Rows from block 6, named by matrix and row number. Rows with one number belong to one channel. Each number is 500 + 50 x the weight over its row's rms, rounded and kept within 0 to 999. All counts start at 0. Numbers have three digits each. After the name is the row's rms in percent of the matrix's.
# filt: filter width-5 conv, dilation 2 (model.blocks.6.filt.weight, 128x128x5), inputs 78-103, a 5 kernel for each
# gate: gate width-5 conv, dilation 2 (model.blocks.6.gate.weight, 128x128x5), inputs 78-103, a 5 kernel for each
filt.23 107:392539432471527465499616511463512456614508511461496441535476483586468518523461452519489473569579468475531504512466467482501503463489539509512441473480470480487459504439537468497417452435569422447489481555473566584492481547501556535480454485512472485513536526491532434496455416505509535479461455557435501531529427478517459570438473544501456576559510529472444479467475518528481498529442521474
filt.24 097:486560505585601548492529408451514462550521536531483486489551544441485514515556564541514435543576477502478547423610519502520405481417563459496542513517470436481483467428526528410552526455565487525486499497554485560494430507453511541549558575464543539479516508480525477489578443486480639396577577500543522521551520502433551516476574482448536527543525450522521470438510486581450485450615631473
filt.25 101:545421502496560500494521511426525522572480447529451492540461439543535498487497532629512486455410463575560489486511470462476534433491463499456522504498473424463454603503588596486494536505470494483433484566551467461551507499495442471362485460441542625523459495434472534496440469522513516507398471524421539473502524461506488532562511465482498473405497470477560529542502520535533466550492600566
filt.26 095:430481580530501517499426452522447516531465489536482490590477442495480590518516492449548458445504409577526442533440563485427505482489562518460443567452470462438554461436576478512519486469566555523494479512607514425488563573566609497412416498434428539555523434513495585516389430498540570447507504505539479485457604544498499547590484567438470531566414379461521515548481578490468517502426528552
filt.27 094:501498562470484605530378497544646500380503440507418474594618476490561464457548450459507489502599503504460431517514475537503373485506473650468534454426487449480490526595456534465540562476505511526465586417474458484509490575454501518503506491526526581524515530412485630547487482454610446491502532557569517476485475492511521458526496357550457513544533524494513474576480485464468418525612552563
filt.28 096:556495494405548528576513485585458580490472473539531461529538516477484495469605507451459527462539470490430531484429596462620531493478526463540518511499483469566611521470531462378461458465495493423563561518541460509490470434521440503557481548515561445497503486489513466566562559494496424420587527504496500473537546546487548503402512483485558414493481546518429558530556451483400535497415444456
filt.29 091:567546478520477500506469382494435421465505514416449574590487551550482366511464491474525461570431460465583406575467400555581501537473528426593519574552617533500538506505472532460453463463480487610569505542453436457452536480482575465488595531518439462615458416434522493523575381475441558485520500478525518518490466537435601497449537562518579457510586503543581460521497448502557557518577414478
filt.30 101:461441598592453537571476422475454568475480575461520578483464398537449571519510536487507476443511586533511469566579469462554416448603514495497541580484543444462501530384485522461570430533494551568546495550528543505387428496588496552504539495488574555492430567521433462462443561516501554536431497485530547486454468457491530411502556463484492502523508455491570453417578535469468505476493521514
filt.31 092:485478514484437503415529496561413543489481484492524445575526575534505508512543599483547469449463523442574472440511647572424550534465425444482475550500499567469469449525603540548456454441496500466470481501459424484515536445500547529561524508496364434485579520474428544452459530493471505501503471464495522502483526463524559487522439538553579415474560480485528545517558544406518435432509532559
filt.32 107:480480586519546540517555521366512430491541479580626542394547473465525456558552504603522467515511460508513581486605409431537510446515568460487600502435587461448508451530533445480520585525479383438478537542516452538509493420576577509500488480479491470477526521531526548438495487494445600451521495576482509545498597565488507423489592527524482503516549581473486495492478529477511563600515418402
filt.33 094:489453530461504544400475441578512566510535504365536520514528482500509497543553471427467541499503562509510509469544452505514440455490519530454507533518491533559419501494494557533518487531454432496450600547471555543455453485520433467550489507478554468482538417521564437533446588482570491457573629456485453526522480534475459483463529468569452531485499507442509447498399583568479519535492556605
filt.34 093:464475413572444502620504492420585489457447528484494525571433457438456544536529474466525493502551643432487589538434522472487513538458444401493448471535505444456493445489562492533455430447447495377504592466556510541479533486507529412464474535479561623483412582542466469505408522587554534460446471568490424521458512584525463561418558424458489536452499558459548441595522514460553505465566447436
filt.35 086:465543495441501526463516507515498486404441517562457437486496494513463513525533538455540414498549480451492509496452529515500471500612528542513394481565522550474532451575570425430486542479524507493550521450435518515494522385475433509513479505500597496498483473540527500484482578544380508439602442446540492479478536549499539419449576513547490514529525509446482478496542509429436541447608561466
filt.36 100:521467537525538633527489532445454462507474539437403515462511522485520542477494531431514477484533462448516552409528483542492460419553448510478418538495402470530523547531496472533488490536434419423510425530515578508447582588422442559495513526529550558565587463505486603486411450641503505491380518503463570439436457458432532483555482442410427474495413497499547484515378460606538441634501492587
filt.37 098:500554561558402595543449450572484498495518610444448529517504496605590482493530467493488524486449512480541414426444643486489516511474466555531487465597529563473528515488455443507461490560486469429430452414412499521418486465525497495553475441528485459559581563582495458458605467584432434466486431571596457526461515554455484510438488454458544484553499506472512521466443530564562531435539461505
filt.38 107:524581554543468576484494569529510514439573500477505479424438434452580486479566480475439488549459470583518491451543498475557440580439578527503498565454476529427528531540501495407480488550531464434501488416500504486488595514453506560500471472476461422494516526444581517499453548500450467528466474449513464492485538636453498507473554487492464416581478463457542447490513532538378533495547521542
filt.39 098:497481494521559515482560415565599567550407455501443396462511514489539537467537484521532493496521489523627511467535520465494410404486577397593507540537458443594453559602487548502509438428521576527423488513455465562582468458498545527488553476460417524567527483416548529479506508545485524516491446453553450437530512484535490499413494511628447579454549493456395456408500580527434478532590465486
filt.40 108:506430511496506464412445554577538501537580415496558549522493551567499489517504474491416503413549417450523517526442543533471465534475536501447450460450449465542524468496482527431571420495537590523515477432472575495501506495640500438492498471600400470513486484518487580519426605492544470499423451510581442525539459487482494594510470424457466516538496509491478478540513464407591485548502560502
filt.41 093:497524521424450542511447613558587526392510554502514485452466391549474462490492595477463485449504430503518530503539497433554495586656504521519503564560552469544497429447505571614446518486484452520455525468454499544578467541471422439547522542492479500486608553482540527417497590607497500542434536483435530540440478620500435461471469533502487443542563421419503480536556441462430555478543493480
filt.42 104:457570478471428500521465524461533484446515570463577576394520531464558456550322484469531642528490521537402461543491512488551473562534485492532433523445536519474515445484583479471492489397438491498477475480527497467545509437477424535449508536470536515481524420610536417507521545519500498546549519440501515491467514462585466514466488562504488491470470529415454434494536541533475559496389532537
filt.43 096:495528540464538447502420483531511493546500525579561459531472521530454523430468530545512506579506423509522481480482505411569474553484483497454574621476516586468419504503442567453525519500422496514513532509436424491521555529482521597491411507512560517484443580549446557387627438475525566554628487454538511508462479475511439537444561504542491470578531568468472450479603511476500510551492480495
filt.44 107:523484472535455515512505516452526512430492516500507455464544468515489427482525437521575515396467574509517519490436548615546588491518420494526472482510464561461507496544571398588472495520596459530505508491551534474551504554455544509543547533474466596495571546578461505513529485558408496581527472468451409505497516493461557522432506603421570435486515473538424503479508453499466532311538511529
filt.45 098:455517550481451455596491500535471444428491567443526497448496573477522477493477489592470396557541459473455478438504464484439504466561514580422550449550453465519535507511464511477461488537460521518482456512476486519511466433595428521515463467453430453527583475489551578492549556423560495584532458565487507502449530515511566449505527495551502442465555443547498499571629564392536521609528477476
filt.46 100:479475525512468550520476403485524532485526520469467426456516500424508463512443527465451453470567476434550446497444553509526430419380604541527536627548508539487546534470442563521463502510514552474521465488461578507535486510481437392493556512456389476505547585460543518537359523458461501481417512441457497505477495402530534568435521472459489486560452584502525524537449513565513368454517611548
filt.47 094:513568590549546563604458461438570454499506542520441516419592546407469527460526428586575490507462565417459473533489551531426514550528511473555449493510493509485456611490458528406523554516453438393527507455519466493467379552547513403513603588528549477511476539463470595560462498513422494514513464493462506593488402454451504473434454464528455476545528532577440588552580403467568449578511487528
filt.48 112:515466497500420463443590577423487498444510588514504520459469520471471470470512397546611482542558497412508425562468533520514517560530421465488477506490528505486474449520455501481519487500437479515556530572494472535567490371533610531341506533560517517542385598504438540489435537451501569417546500552506462440572462460572459560464429567498560534467406504507540466564524507478465502577606424487
filt.49 101:499547505503478524443544527414525473640356488566478456632470505479494520471537447544518576460574420494527421547489465405520405648507523555487549439459556494451451549434491571438449444443567552487522534452554503451488430570472471525495445515571496424514468513491489559525500494434554508480539431559510534555487401458508508545463437634554496448463525489510528451577455526444512465517502569472
filt.50 102:450439468485453465512442524531451492451537439443512535543535461518483577433541501485521530546559541546429496505588548513490573398487464483509512450475522433467460569633485368494432414556511539450528527567516453449508484545555504497509417581516510403482433488532476481458523490482516486483467477489528547567484423474595577438497449512592558522470456439516502583480483514485424378553532547495
filt.51 102:521458500471556471482560536494553527492523407495471489548523512477425466551498539496507477398480429505601556496526507476511411554428492521565453433474433558522447506524482675498379527456539565457511525521502529586541475511571510504473510520474606529591505507507594549507488527447474541484491441391470464467514452482606470614467473477532508543548529493427583479537453567562517504468528520516
filt.52 103:506539528493568515476507455498540464552493615501533561417499472519515427515457495536467526512463449572537496420437542473447397512468579436445519527508534452569522518480569547514460460540503464589455506501550501445503544521445479460478457528449464546479499556507544444473467443465484559485462479542518514465521523563472448527484563458471455493560516526431491397545558514569522529512493482620
filt.53 103:490486480496485508516389621431496554430444537461571413423525447506609519526494497504571529523529513415468495539445475437456551481514460521472497466459476563448556552431600392585510511593520483513532598436502507404536540510434529495514500472490523402489603507455498470551518469485541505547452570388517505537477437553594399445537457454440481523458451462470468455558521500419506440536551508508
filt.54 100:479505557573527588482493463533532497487526441551488538469581492449518530514611538525511442444458467550462532394513554413467451504551543583465447579421486519598387424434388584487445521580456510455519515415532459534547455433478461456489459520488552480576538529455422533545514457512494578533503543589537523549574494548471473513469498508552514470520506544502662505408457471487486568397490460529
filt.55 103:398429522521482513533548384480501555518503541509530484484490507439508581500493450555443466484473504505585548457496596462547480472476410528545452537570512460536635585485497465479551554529494500493485513523564515546473410570519490512525543449512509447470460504449636491450439552491524458543471399601484465432435399390510479485460477516441518477600531619508569457419497480556460548537529470537
filt.56 101:438423521491531473454520477483503544494415502532513566512433516571562579592439543487470532456482442586580485506525467513467449501464474458497468444541548429497485612517457547531544437481507557393519520488502535535563521485443466550497502422522475465545522524538558606468478522536437571549496369458471464481515545473520571518485426551441466474533509574564585521493447489483472611507529406487
filt.57 109:454530516507417500543433461494476503585596500575464515485488496440569563485456587500508449520466407496462455367502406556463612529500458484496578463522417482485528507440595522496469502383505437549440467550443483493515577488538503539384508463463492495537451405522442545509556473612438498577400544504508478460529461425526447505544481528435575467482455472526395541397513549447549490474496465556
filt.58 098:422485484486507561546455459431566565528496452523458448457526576501488520396447566502481472521410497624564489507490449446436499473471607489490559584552525447466555479552477383508526484537609503483458479507565544527424540519445511479610483388471510460568528481429471475534425581501489476480550456516488531511498496461447413449435465554535451416574427532527529553463504450596573552485548497567
filt.59 098:564482487564487427531591509528510550563530550470510492492545359503477580555505430516502492550437551433442492609481494517570550429519448429461465550546473501489480513419561505392435490443526531426573470513508499543485542370484442479516604456518415519548438456522445496439470518548504506482454459566482393538568485498476530503450452473405563485518478487602409502494571444466498453414577443520
filt.60 100:626584567455461464490560477513486448503530484492512448499448525512506440533466399594481471484513433605544510552487458561490453546475474513500539461399467479515443515491512556433479432449469514440490484483487493487523479509545455477476504469404446527570517563536565497406523538482417511519504424455448487420460464460518469484505441506475473503509417531478428500558403506538409500576478543463
filt.61 099:522604500560497567468442501519458473526499500534487560514519521520522470503530465468493561502514442579428539479458388536538409518593516505535476481523465491505524495527536494526415465486499475535551554381495496523482500520459493508522476491578454540499635508449551537500469509496519428517374365468612439436499539566380515585535469402517514569541529500503553420428516475519488470514484526508
filt.62 093:490449497562498520518497508503525524492529424435532457509463455494483528508433502481528480440599423490512542479376469419446568422517585572488513465476530472505402469539551428511439450575476480462523463565537504408525478541433538423566451572439384650474501531566544442542439570531606369588514552403487439493500530497527534432516511420525460469449460593573511542473444576488464551502458437553
filt.63 088:421471486421471377498524467514382503439451527450561582529479523529416513489479445510542461517504489476528484501556526537496385487570527539498559563458429414545505409515454429516534554404471447506495343524475473461408613492492509524469522438495540476536501486410400602517404436579517565493522579452551546510549508562519517548517451519527545433504499497501491493444479449609468506493596560513
filt.64 099:449512435492481516513396482586486438462558497528574491507543423500420509546454547527445535483511482472523577422508594508544477500416583474517547506503663448437497530554463349524526464568553570521445498548498544493441533597530523559513575464496508490428366428461574456479389402489537560576539573453431438505453484487485551533514504477563488452498477526467435580541393505537419545535433567489
filt.65 102:500443504458446550509476518477512565529564481571475521454509486484559540460584483499500523513503484552497468536496524474541557535475470593499467457449558470457452467635473493401392458524515511514490546524477430408528542453554379486476504542465610545506329402565521428484523485521569454517585472490465507515576455493433561559479446563514480444451576553404468518522510534479445519384418475502
filt.66 102:436413455497527460561423494465513519535480571449537440498425487541408554530471512532459508459494445520586541404525494546544578466445460521436498525538473487468547431529521503480474486474597510423503513422592593563495466523514528460600449551508519587518423494500563457504513399577450489470567613504501532501531584453483464560495442530506495471515500472597512588480571550551457548555589376528
filt.67 088:404460406448507477537506471567504518427564533486492514483497530499481573534497480429570483496546664469534461543593411560359422446513451433539448461453475527407537441542450402416525479431455349506501488537495420565440561528516536411516462466500524545493505546519462542466519501535472466520424557467531509518506467422506553600570543494466501465545457526501443421490584583529456489489497490524
filt.68 111:514463498501527490441476541512473513474568484539422520491543518496490490580568448452490587534453543480521543422503434564499515543623498506583402482438461470565453544534402525554508491565451536468616457517420482509495602454481440473448480537603442550534411541537411482550462591547493530524522465508487568492569503480436554487569551498534486499509455569458541524519531542436492464403589523430
filt.69 100:551463594468468502531404487645535563505493566481430468600509449451521572542487450523499489500405482472534459507497480514459469506466481519567570432436484558466452541514501492563555492455508552479493518528560479378440600442506458607522451519496471468510407470514535498452420528578477472415511480515432471464520545592527477463541535563451505446536521520497480505401468590520468499512464510484
filt.70 106:533490473511595508591476437483523453527448545445523463565569470510458545496434504528471488518473461518587510531425532484501422502397547528512502550513540488523459566444489634510449423436447516609599460479394559593503392422530524485437439597466455446621545474491514428568418548496470513535614465432465474450552478482388543538563515489555405513478484497571595531426432504563515539435565545416
filt.71 102:556400514530539573496455560528505549443404500516444491465506477496560540602495518465505425461549466407544542501532519405443509497421533583526492450536616421539454492457413408472487489557459430436524514444491494551482523582505508548475474541473502492610475502541547517523505548537536559532520471495549506543549506532450429533473546582525473492563525422499500527531494564503510396532465482514
filt.72 101:538596550475438548479518516506563481536610487477541596589389512465565505516471529472458435476501507579427517458619479439448554440480480484487561484558503506462466582524513469464453378544514602514497547560530496517510488472465513439426536542507513468557470530532529449465552595527506479526524509490598501565420423411576529472419504512650510495483557574511447428446557532592422520536467540428
filt.73 090:542547537547423556441461497556522510523519464488530578599491544552518379483529416466558502549527537531454417525429484461471468424587561572554412447542500463567468494537517522478529592496514434542514614495463478457467377440511504433487547591555570547455484461550380508550564410511435446430554533576629494455465491462562566591444461502560529502505481544533551471592425529447517572518537502442
filt.74 101:509557478408400534486453533563501489496432464545527501515452531578447443439495509484474490452482529521496553426523451581505506460540530499395566556527436484495446492528535495523608514447530535589564444514513472472483458489540480486474597467487510408388487500569400505502477468551428550538577524472512488481435486442506478476440529472425500448527564462491454554427586423455461505513472510476
gate.23 102:499539582463486436515429474499421457577501522522531512454454492471568593550467545475514513472568401563480464493509442464486588497430505555532596498515462546415440524532552485546420504528557540635447547444490449489567496538433541512553379587508534479432547468459534421468482521434573496538482613542530521513511530433537545469505579516554414549573519409472518436397577560447524467528561417568
gate.24 091:444546517524551456412460563504429445493476541583439570519489447482476446562547473546486557553507578504438473623422514570525443539519520537499521524496413450519416420638547485459447467606466540451547476533473458498467548490534481527510568451619469651552486475517478436559451574460427535467477455590475498411456521457463521498472458526540463507504472567459519507425433539474590503494486560501
gate.25 117:518449521468532429535515512528486462500456467602548377446499489442530487570539471545621519513512407470507480447531504470483505452536528485471558515501446435502450549397366475513633518455531481438567448481479480514461452468552512586474467526447379484535553536446483481464537450536484500529558579571461510520542409432524513534537607582463412504461495449363494515445517470568560496515411462567
gate.26 107:491472565504524578581440440486435420542592415420542588482583460447460488580483465381459482370466492500525473499495473547494456527527369571549532539468524551519523505485501548465456566478406523511388424563630525456475503480463490587539398465510515535530405551528477560431438444479436636536486532530413460487461543536405478474526455448444514512460536529473547529429444537610550530410563548596
gate.27 093:538501522522494616564497414495534511515535416466506472481485468513537460588567468518427541532506521484396515465488315489437463558525384527564592413536555576559458492509561507508474498438495524533465542472378499535489453517533514549517468423490521454497468516502434527538514570520539480577515518440477544526483533556339417589494525497517476575595523549472520501496517435462373489533516450458
gate.28 101:500490490504569481630631489488457565480472513542528569550488458511417488488490549514500535482550431472528489480492464517535528412482524495486469401510588530455532478562526530515542561567481494615479549545424524481586495428504506548525628392442565458419427432572424450512511495458512567527567546471501496423525452465568574407554537589527474506438454451509481448463471598557492370391538570498
gate.29 093:486537527442445487392556509509485437442537485449561462397572478411485456511506493515469453530548425456526508431580523401469453583512495530488411539511474557564490430464447485516513425422414417486602540473536509568535399567587540468494522533544489451426521493563436492525490548449552552486505535508522526527543465499517477485527465461505488428429480440401498475497460453490555540526463487457
gate.30 101:647562503479474390557461553456582562549537519567406511460505564467529509571526521562541463531482376483476466459511469478386578461436408396558551509526567482532560592574520447441480467625484475583425451472504568449555519424441565495508525590446492580516522489525549550489561504443397544529438455490478512495444508596514607434526553469572438502532498505477412523490432462563591473395585490514
gate.31 093:449498464453500506445533473543544525504512505545503510529508513524547502429554507384438495556654443511492471501444606544470486516484442572486511494522459534547566426497551451485519491461413532517432436505474526536434505573505589431429506465495492482559523480422528508486495514484420396473487439541545482467428458559459506520523440459543500465468465521478479509475498475468501482519457542543
gate.32 107:484486456503527471574455483492555500543435558548501417548488551484510438568647447428419404556409530480504549502453509498482435479551581569517417478503535461411562551541490584490444634648551536589560483504577529581343500495484461471614490539468492561495483482486527541459494518466572504453499554586470479451528501536449529556485487467506525569504486534511527407553494506511477528527515531438
gate.33 090:550440463486495501437481379557413537469553453496444463526529503542532482492486498465496562484430539547605539402512374482544610459506407474403474445504432550421477496492508493590437528488477492541422551573539530507490527486531526397449483515518468438521577506505476541500439433597403541565522441406505485485518548465472586549484446465546503471514604469565473500591525393549552485426396474553
gate.34 097:392568455501566563563529361434564510434550520421401428490647551446538529462551491490527487507521561506501576549494453481456511525484524505498486443493547561421465521569461496555550450526433496526516429455566492405361562546508524546531528471565575575529423539523518537490492408489478545547554630427520534554476566484504448412582601501419416450555455597466464525516543490487464464483453562472
gate.35 088:453496552544447556505369435570520442530415534545538500467484527456502425505489506571546444527500571460461503454539452545534460527547532514441460528538600508504480495552466584435427475453430514467449511488466448580542381587554439474523479528471552482467371487523515447488515427434489494539526477466470571428492407574596435493526449448481427568478460512558520433478527402447565509531497451519
gate.36 101:502474605490488583450505489533524467498530508536434548595548471569429574457490453483580453521555558516542457543422484580435490421575449553524534527574576534531465494487492467524527468443485543489487448417484545453469586432472548501458489511416490459580517545517546575545514414490480470547535425488527501537569550464527445559563499558458591445546477534499536432465488611390557511512481456570
gate.37 101:491478496537633438519476486578497525522507540595483454537490512478556540483438486547431521552565579542435490535520559446506438497425522501415546490507392593456590542562414463486586484523503424512454467493460503405580575509510528406424436467556551564442522510538402569525436496490533442499460519471572445444560482409442588498461436526484465542523567575444473503493575586411435478466431549484
gate.38 097:561520522453513529425520570520390501475513468558482480502482485486571574458429500489507515418489508528526483399479540517511542444495526471497508459519560547493490458499521542469440452526543576471510462607387534510562414392603579464475513451449535382477561520541471419474466514456463453504453432385465589482503504473538492480530461498473470565564535530388445493548542502460504448569363509457
gate.39 094:444584523538449523493478418448472472473487537452493538476578453472478547423486473502513503525564519435486496535355464440452490581528488561552470519394522498399470598506487508570517556417459448546523524505474437528549377518585427535573468425545486524454508430514589441459418492460487546497573457434512549458473412566544474564542550449376504516472479445511477417495571479447552496484472536469
gate.40 107:486471468505565535488532483513474552537506508419523493536483485517510497533451470494482482538456430542475490508503403530508502413490515467581444524451481465508471546515438501479503507471441471502419434514521512452447509531490505540394552496538544645410452410610440530541626521472525538588440582492516496506492572501523453523470438480548463502459551478588487516563516475565458457565444606504
gate.41 088:522468582516498442548510413522448634484444462497474572516502500393512479478554467506489535488465506527478526565449453391472458570571527546534560537486509550580505532470558499470490493442438475489533507571491433555427459461563450492516542528414474430462491451406528607526445580514488540490483494462466550421446482463557483400522529475558462458460484534500443467521450521514547576455473468469
gate.42 111:574527491480545551442489548469583496405445427646531541440423509467435391489600479498476479487518511487423472505515492442447512514528542520490550509538507507526483500611479443450478521537490437440490562505515474564512502465518513492469479560603501433462509548667499498528554439489490449548541505503531478544529466457572433455464450509526503468503577511519534374517506501443503586485525503420
gate.43 099:464441433520445512615489492507472518447447377468601531504562487537479469469495512465550490526502606494536496534437528479492431493449489503415473455477507602461459529515491501552517481441507428509485424511656542531553427532566564454496489494424542475512489526475437561545598409520467600440419489550521444569592495580538552492502507444498569509538442510563487532502563411530454449450528508454
gate.44 105:453527568468487560463427511503446512487544543504417535462549438517631451482499596529422492540501411574510528431614492536438491411523576497482616541510577491538531480511433526443555518595477484519513466507531537527405481543435431612480454519471537473555411493408521493484490458603479540479442480555497592553472503479533452527528448443394510539498533499468467512584427502476512436481447545504
gate.45 097:522485548458514533438548547480513461487534531545434452511517598537490479590579506460490469502489468575526515470450566533502498546483446508410518528496511478581486527502468593479547516485419501491567541500582471544494451482512544471429433604506460437578541561458528584507475453553476438510548566484515462521559512469501458648514421547499538550433530452467507476497463440560503493498467421455
gate.46 095:483497543455488538491499526539565443481560486486614514542470456606527541453494546559510413417521526521473501439472460539494532495451522520459534499564352532539580512517507511501457550437443561481502498569474469542473589466420506530421485507410544459523522539628484540512587506531422470581464462476516361475390584499448472567456511595455513470516550475457481524448493490438494503474426445507
gate.47 099:515498483477460443526599474445519418514556535569498585383486513567570494601518469549507559533539431466538453425420452533527523533429558559513521538568456495502489506371509523475555542572486581460551415423488619502464506468570477467578613427524427495563467413439616389528420589399475511511512534528476561485515505520496353456521451426564478451502466553464536518532545525413537502485551480497
gate.48 105:488534550576489353515575557584433517374529512459487540576484551546531448512552434515493446507584520564570522563572478528452470510506451472520451564594458534579540538540439497537516457556474498512472533477511470530487476475517648509337572563514529449464477611493515487505453447558438511475514493522494454477623517479455521457501460384605482478461569502506524478543497487486551409452500514465
gate.49 100:470465477466514471552424501566488537445551500403533446586462560359542541456531478521519537436574495533460532417519483470473461466552446566525511554504474505524465541451497386506531423574470566533487511549474502485383533442582492467420540500439561498568430467560451541460422431472597542520532494481561492497522563407457496522535494456531568439394398487503520497511506538499481390507518506501
gate.50 097:559527509519430595442452520575460473469585521483461476476592570480570524570542414485488507456480501516493423575617536447476554463498527467423570547516501466564475396475442493426534533534438521453408538487524547509468507555459492524579528535466568518500430573514452559553487489450450516470481475467509427476496480531502476545461564519514444516570489508429558466541494397478590482478436536486
gate.51 097:537537634517417390400613517489512401443536542482502546478447455511535420546573479435398498498486510527531466542569478429368415489502528527477566468486470522444546467492462547482477469412545484420384499496550483462499459473509480498499527439550448401632480558481589544534472589425482489479473442543565516530522500497454459538455496429526461462520552504424551451468585428430545552534521439423
gate.52 103:527504485490599500507457510568485445429461540483416449564471533557471556514426554472394435565481457515592554420436513447448539521490561494513539494566492396612537540594458526525560517580453515525478437426481626538446468501497445479515490495524480562614584471519558485481478459514494502439472498572442568517453522598453494572502457452500456577511473526457519469517469470514500531508448583536
gate.53 104:478471531474459544542477475513525428574470462490528524544432572516585528539483438469540513544486605572463505417537416534575449462511525432549593498482519581576441496551537470490518395456491491538506496574554469500485585554471423547549489437503522511499477459504501380492486452545457503601449424503473487560461538580443611547483460542448393506523436568525492473443520536536478527535467560404
gate.54 101:497571504417444530496466481527449570393506518541483432440520518533491520480477472334532513477530565474541475560372530448455448526534514584452460536416476545546486550479566456544499472419504550541463532429425478392429547645515429490601482522474566362478482538449511560562484450430548437476465456530417522493442613562489543454439521552426502514486483506429507460470458535517481519421502524456
gate.55 102:505580467508454447460473512562456499562431437488452522488456480479537498500547506510574410464480440522454572472436527499527529424513582577512426493467475441517562504564499464447516463526567450474442477569550428544498505306615431563461478510440396510561530426521564603391529471549555470475446476575582549579483494528536514420487466507432441536441589534505534410459495476586467519492491472431
gate.56 104:468502530488458439506481486518479461448559592518514374500507541508504473617536492515413476581526463585471524544472565515465498617519410534472546440461502520536510456417486453540441483468438506514565552460462566609476494566521454428469491503473461437522409466507505484519477559435517467488429561514440505585427494533529452557519475400532494523531605465427489446496448441526567451565442478398
gate.57 106:423505493540488512540520478453473474499497479532428503500596468464461507557473528544567526486446591634464473571592356531497508507564495434522527529423519490521478439475504518491537550452507458502523516585538431497504421480534518508461537489401573530536446543514457510516538408466479523497542554447475467592531552468508459425575536550450533476551516535446473500520448491438560535490534405464
gate.58 103:406530492533493581512456500432540456430545503418451500564496513527471500419442439543540437542567534530510436437494524557443460487546518464472449508562441504512585529481506562570420485417475518611501536470479450544489425516432511415457541380495572488555465493527504472570496511439458463454576518466469480475545503430434470469487478517503582418508439506487543442468538560512506465578544494502
gate.59 089:523472442490526376542557501506402556398529549498507443570542486561491539476443540498539494485445510493615500463535525568474564456504429490534507495642533569477518493550591452606417497533549507504499479411509453487441548517512520484506430399548544502540419443549525461479555427475443482499555480552558421528521548447374560491488563515550565494516507501488505456514456507414613464422544530494
gate.60 102:566444510539576412531397491549485525525583509449485516467473463546481504539560441438574428456491502488501473443468412454415413431519542503454518467494508563550500468501535532558433442509471490551407460591445401427444622491509456477509463576486511520538420520430417483473464449358578454398505536425500489501493543423492622399458501441446517486588532565502481533535542567521459533426578556391
gate.61 097:562514401564451441509527575355475516581477508550597482415590538465442573480494485496477477520566518397478364444573561478473475503434571435468481439514483584526460521507470454519487504536545453465410542601541521470532494485447502531501513473517625477434475472537393465435520486460452527446503534438510547483572526501490527429517610530514526435492523471520582543393476576469511577542450527519
gate.62 093:510493448466519505400525450477540528507466484454364591559530502497426500491508488448407453471424471487566501439516473481504573450505534531519465531407508503529520554551465512457544595503407480382415540488545523523449477453506492520460571490547524387647471444566472590516567479515447517500557474501599428471459550505458428452548428508507558467496446425517506553471541413452515526455554498520
gate.63 090:526470456510450496543511501471455542497537497485503493532534439551555534476512589500524495478486595473527510580387470581466429639443403446536462500587453537578509497405585436465496516465460506456413563459556530661486533456485489506531515454492533598524487522467643450514459581508430555490599511465398482483528481538422355582584516438529511538516525446584495496449501489524433544507489460462
gate.64 097:444502487445520482648485512522493605500541466484553424444547430443522521579483492436466481497452497526537446515532442466485450475499481493480502502481566503454510499496470528435541578556503505448405582526466593566507524565498553443527527431493549544488468567560475543531641480450527542394483568495501466503503483521511438428471509504451435367460451490490477534505614452584513504497418425561
gate.65 104:447450433496537461529543571542514592455466465460456444427508497459438505481621511497363498410537467527587473530520600573545518585497517532486539566471493600437457562478471494565486433542570512414539524559458419476569603473472585456513545446538558531433358499479510456455589569478428431476559490475530444520580519455461507549455440492587434391498516432431445501507487474480477497455518403567
gate.66 102:407435443514506482568573514516552574509446461469556528493479493539468585466478519375465524471473492508507544487373537406557407474465566560537511491486411478598488464452509484459383532495552438496501582553540421470459440518495541401492515475540503461485475580507400475554425405531458497470486518500472488495562562467434449545454447451523557522442540543546426485447525516493519478451632509413
gate.67 089:511614439487456605488506458443548528499531487483459452466470607466487508497536520477538493547507527429577607510503550421528492498439428562516535537500440579480455488521540560567528485546474494554529468496551600467528556554415386558526494544556565458396453506531441502485494429512633573538479490461473484541530546519450478588460458441511482508442388398508552565468550475565501491480549452480
gate.68 113:466598456462527485539409518500537415579468476380537412569537464570506489515474491517502449463573473521512465576441521474383500529598504496540517465523466494467609576524585510507485540467542498529463546394491493511541445596392523384483572467486468582485517579478521450495454498578578483479489525489511469524457500470526470654471509488454546540498536419557489472536614435500512484480522541484
gate.69 099:477524531507516448541448551550376573495460502452528484613497432382553501491563423512495474491548494492574489527553521378432479551538505466471606420533470558533514526420435511455474528456515498432440438581516444443425594546518448542515446532472550524507455422478504621475430502533456498393511547477543514443510477503470484460444605517461469591555404458550559446507543484554572479510435616492
gate.70 106:411524510466440502414559453614461451493549480508504495514577519590429509453474552559465495551527566433540491437424440489432511400458464568569418511601571457506507516573490448535495517504572523544564465583432483371504553587474492468523556496504489559491532479525503405459472496462484463495507496539457476500540479515527621521418517507525487473438456578431371504478596542516518479526510450493
gate.71 107:501521524415488471426527465499458528461522505434473590558391535495468440484541531395491530445488488497481430499457513472508538521618539592542503582487512430503459520550490486495452404523522571519530502487571381472385447568526516498506598494569506513491443462546476521524504480581438535500438486491587434500530519529491478526454466480484590510480519500500424442409541463471505499538478454513
gate.72 096:623546527549634514385505455499490462463562547481523496558514545504588476504480471413477476521464429493488471398486451561451535484566558414478483430453558503560519479536419485568561494443446480453507534475495547513409519481498529560481444452521501506582417453511487521459486533489474534568518515486552472373495689595346446545525453456500480556522508520471495514553451489545452525536451550422
gate.73 089:454430500479397498405529551545516523430584514426416528519484516470593531471459471520516447549620535554437475423528475431514531458598507477538572630490561371495432553492488555481434495558495542566516504483544381558421530505489560466510514497564517493455439526526478484453534426537521472530429457501520571583591477486492512518352457411489568468489451468416502490521536538440465372393488558514
gate.74 102:551445552420465607514519532513497616549523491488491457493464501447447431555524431406448363405460598470510422522437451409408381463511490517524550530553569560480480577504548548605460527507457513477460534534547530465452566410475525381532416513476405453464508469474557530506595499475616477485528519520520447486464508522492495511491433449491505486446449537500521501484586496528509520478486481533